{
  "model": "audio captioner",
  "encoder_norm": "batchnorm",
  "encoder_widths": [96, 96, 96, 96],
  "decoder_width": 256,
  "decoder_norm": "rmsnorm",
  "decoder_fused_qkv": true,
  "precondition_frequency": 20,
  "warmup_steps": 420,
  "adamw_weight_decay_other_params": 0.01
}
Rows from block 3 of the audio encoder of a small audio captioner, named by matrix and row number. Rows with one number belong to one channel. Each number is 50 + 10 x the weight over its row's rms, rounded and kept within 0 to 99. All counts start at 0. After the name is the row's rms in percent of the matrix's.
After each channel's rows are labels from the 100 clips, of 14976, where the channel reaches its highest value: "top examples" is what is common among them; "lies over" is the class under the peak. Only what is clearly more common there than usual is listed. The data: synthesised sound scenes: up to three everyday sounds over a background. In brackets: how many of the 100.
# convs0: first width-9 conv (encoder.blocks.3.convs.0.weight, 96x96x9, each kernel summed), inputs 0-95
# convs1: second width-9 conv (encoder.blocks.3.convs.1.weight, 96x96x9, transposed, each kernel summed), outputs 0-95

convs0.26 090:67 49 40 51 63 67 54 63 37 76 64 49 56 48 38 44 54 47 55 61 53 48 57 37 46 40 34 52 43 49 46 49 48 35 61 55 55 43 53 39 49 37 52 56 41 45 59 64 58 26 52 38 44 71 35 62 42 49 59 51 48 36 45 51 63 55 56 53 59 24 62 63 46 82 50 36 46 45 46 53 45 63 45 50 54 47 53 56 62 50 43 53 48 45 51 59
convs1.26 100:52 52 40 54 58 45 64 37 51 24 58 64 37 44 56 44 60 57 64 65 62 57 50 56 41 62 47 32 23 58 42 73 49 43 42 55 27 39 64 56 35 46 51 46 37 48 46 42 52 60 50 38 43 40 54 56 49 44 48 43 50 51 51 38 35 46 67 59 41 49 47 47 44 56 45 50 65 33 60 37 54 46 57 39 53 63 50 30 40 44 43 54 44 49 36 46
top examples: knocking (62); first sound: knocking (41)
lies over: knocking (37)

convs0.74 088:64 46 47 32 48 51 52 59 43 49 55 40 51 52 44 22 57 47 40 41 33 42 65 56 35 38 52 54 41 53 56 38 41 52 55 49 50 44 48 43 35 67 55 45 35 52 53 45 53 72 55 58 53 52 58 52 47 46 61 58 48 55 56 45 43 40 29 25 62 38 39 73 45 52 53 56 52 53 53 43 47 50 49 36 25 51 68 55 59 56 35 54 39 31 38 47
convs1.74 098:50 70 44 59 59 54 37 41 35 60 42 50 66 74 49 54 47 50 46 41 56 60 35 60 33 65 29 60 74 50 59 58 33 45 53 48 43 53 40 49 64 64 52 59 65 48 35 48 50 69 57 46 52 63 50 51 51 39 63 50 58 38 49 49 47 61 62 31 45 44 55 54 60 42 69 49 52 56 43 47 34 42 59 41 44 38 36 47 48 62 36 48 51 46 43 51
top examples: speech (49); first sound: speech (30); crickets (27)
lies over: speech (43)

convs0.64 122:54 40 42 47 33 58 42 50 41 49 45 26 38 48 55 46 67 60 60 40 47 45 39 54 48 36 56 59 60 33 48 51 54 53 31 51 45 45 34 38 59 33 28 53 42 55 58 51 46 61 62 45 59 44 42 51 60 43 57 46 42 60 75 58 50 43 48 57 32 40 62 38 51 59 61 61 60 44 32 46 30 42 42 56 50 57 40 43 35 45 46 50 56 35 44 32
convs1.64 110:37 53 40 48 26 52 40 56 65 40 47 51 42 55 38 60 42 28 49 41 54 58 46 38 49 49 45 39 41 40 65 63 37 57 31 45 60 39 41 59 39 48 30 58 54 36 59 48 45 51 52 57 47 57 59 50 55 60 74 46 39 53 47 74 42 66 54 49 71 47 56 57 42 51 53 44 43 50 68 54 55 48 46 60 43 42 25 53 39 49 47 36 60 49 41 47
top examples: siren (80); first sound: siren (53)
lies over: siren (79)

convs0.73 082:32 34 37 49 33 47 68 57 34 42 49 42 54 59 51 42 40 36 51 46 44 60 59 42 41 50 55 32 48 58 69 41 53 42 43 41 50 54 49 50 52 67 60 50 70 64 55 56 52 54 47 48 44 54 47 38 49 43 46 75 36 53 27 38 32 60 55 45 45 44 62 67 33 49 49 48 50 45 36 48 63 39 58 55 59 59 52 50 38 61 42 28 59 40 47 59
convs1.73 100:49 73 58 50 35 47 56 50 61 53 64 57 42 61 54 57 58 59 52 53 48 42 49 68 56 47 57 37 43 40 34 67 58 51 58 51 46 36 38 51 56 33 41 59 42 56 59 66 72 58 46 42 59 41 47 48 66 44 46 33 58 57 60 70 43 38 37 37 51 68 39 54 45 56 47 45 51 44 55 35 31 51 37 37 44 39 50 58 57 33 57 68 40 47 59 53
top examples: bird chirping (44); first sound: bird chirping (32); clock ticking (29)
lies over: bird chirping (36)

convs0.88 089:49 45 56 32 27 42 36 43 39 40 57 50 41 45 29 61 39 59 45 37 55 46 57 49 57 45 56 50 47 41 44 41 45 61 50 52 62 70 34 46 50 37 36 61 46 29 36 50 41 51 66 44 53 52 41 58 35 58 41 38 42 45 51 39 35 46 57 51 50 47 33 43 48 47 56 70 46 52 36 63 57 60 60 53 51 67 60 68 47 54 45 40 38 52 39 30
convs1.88 091:54 55 50 71 50 47 76 41 57 65 48 39 53 59 50 43 34 31 58 66 49 41 52 60 55 49 54 59 68 46 44 48 58 35 41 53 39 62 55 65 33 56 40 59 33 51 53 49 57 49 50 63 45 53 74 43 70 64 55 65 30 47 40 51 41 58 48 35 51 49 51 46 43 65 60 54 67 49 52 54 51 43 50 44 59 67 58 38 46 50 42 53 51 67 40 52
top examples: laser zap (47); first sound: laser zap (26)
lies over: laser zap (30)

convs0.2 106:33 45 44 53 25 51 58 37 42 55 51 50 48 31 55 43 52 46 48 60 39 41 51 52 56 50 47 61 42 63 57 35 52 57 46 23 49 55 42 35 50 41 50 54 54 38 34 56 65 49 57 44 38 55 54 29 70 35 53 36 56 57 32 35 58 59 47 46 58 52 59 31 42 63 41 48 42 64 68 52 51 41 58 53 48 56 32 45 39 67 49 42 48 43 57 59
convs1.2 101:46 57 45 50 42 69 61 40 50 53 47 50 53 55 52 51 59 49 50 29 51 82 46 53 41 45 52 41 58 53 43 57 55 53 43 43 59 47 55 52 55 38 48 52 46 50 63 63 75 37 50 74 54 68 52 45 32 37 65 43 67 53 54 47 46 47 68 68 40 72 60 38 47 42 54 66 40 41 47 44 43 53 39 43 55 37 64 51 48 25 45 51 51 41 47 50
top examples: bird chirping (56); first sound: bird chirping (29)
lies over: bird chirping (34)

convs0.67 104:40 47 78 50 53 53 39 53 77 53 53 64 36 66 30 60 64 51 54 42 61 69 60 52 65 57 53 44 38 46 44 54 48 62 58 54 53 52 50 69 63 68 47 44 38 43 63 60 36 58 59 37 43 39 42 48 46 66 59 39 61 45 51 48 48 60 52 46 50 77 59 46 52 48 46 54 56 43 51 48 51 50 46 52 64 56 53 32 31 57 51 54 43 57 59 43
convs1.67 107:61 55 48 55 33 48 55 50 48 49 60 49 65 34 59 49 45 57 46 52 43 37 55 49 31 51 51 46 39 39 44 30 44 42 54 48 31 53 60 53 51 34 51 44 59 52 46 44 45 41 53 54 28 54 55 52 44 56 32 55 39 64 51 39 51 41 46 46 40 51 29 38 33 42 85 44 43 73 48 42 41 44 51 43 38 49 43 66 44 42 27 60 57 37 52 54
top examples: background: none (62); laser zap (37); first sound: laser zap (27)
lies over: laser zap (25)

convs0.11 115:49 52 52 51 39 41 47 62 33 47 44 52 54 37 53 32 49 30 55 60 45 56 54 49 66 49 54 51 62 57 42 44 29 56 46 47 64 62 39 58 34 44 40 37 33 47 55 52 39 49 48 53 11 34 55 42 43 36 31 55 35 67 52 57 58 42 45 54 44 51 52 30 47 49 54 47 56 44 58 42 39 49 51 54 51 29 60 54 66 38 49 46 52 53 57 49
convs1.11 104:43 45 36 53 55 45 50 50 54 74 43 51 62 46 41 48 43 50 22 54 60 62 43 34 44 43 50 57 51 44 43 38 66 48 67 67 51 52 55 55 57 47 44 57 45 43 45 39 60 50 43 72 55 45 47 65 64 55 58 48 53 42 40 52 43 39 60 49 43 40 52 36 42 62 60 43 59 34 63 70 36 48 65 49 55 43 62 27 42 48 31 46 58 67 41 50
top examples: coin spinning (49)
lies over: coin spinning (47)

convs0.9 085:43 38 38 38 44 54 36 40 50 60 49 58 57 46 65 64 62 50 52 34 35 52 56 51 67 53 49 61 41 55 71 38 63 51 57 52 41 45 44 49 45 46 59 42 53 60 51 47 69 39 48 77 50 45 57 45 59 52 67 49 38 69 58 45 50 62 34 47 34 59 61 64 56 80 50 50 41 61 40 45 60 51 63 46 39 45 51 49 55 61 38 42 55 38 48 42
convs1.9 093:32 56 66 55 46 63 46 51 49 58 64 49 45 53 48 45 40 33 43 49 46 43 47 55 42 41 55 57 67 44 51 47 32 62 51 73 53 43 46 74 34 56 57 63 54 32 54 55 48 43 50 27 55 52 35 45 33 60 72 50 47 53 43 64 41 52 64 49 54 65 49 53 61 32 38 51 64 53 52 49 52 39 25 54 36 58 55 49 39 52 58 56 51 63 62 53
top examples: laser zap (96); first sound: laser zap (63); background: none (45)
lies over: laser zap (94)

convs0.0 103:55 54 50 80 48 58 63 48 66 31 48 57 53 42 24 42 47 37 35 51 53 52 39 51 64 62 52 45 67 57 58 50 58 54 43 48 34 53 66 62 51 77 59 62 59 66 59 57 57 50 54 56 53 44 48 41 42 57 58 42 42 47 66 40 48 51 59 41 43 53 61 59 43 35 45 39 31 48 50 52 36 40 58 48 46 53 46 34 71 41 40 51 48 51 56 46
convs1.0 105:54 45 43 57 59 60 70 70 54 41 52 54 58 52 31 45 63 29 52 54 38 58 47 46 64 46 40 68 40 31 45 43 32 58 64 42 42 57 56 67 54 47 55 38 28 48 54 48 46 44 51 32 50 54 61 50 58 53 46 42 47 56 59 56 31 43 43 59 58 50 59 48 56 50 59 49 44 44 41 40 71 36 68 57 47 61 33 64 48 45 71 58 50 55 56 46
top examples: background: none (81); doorbell (29)
lies over: doorbell (29)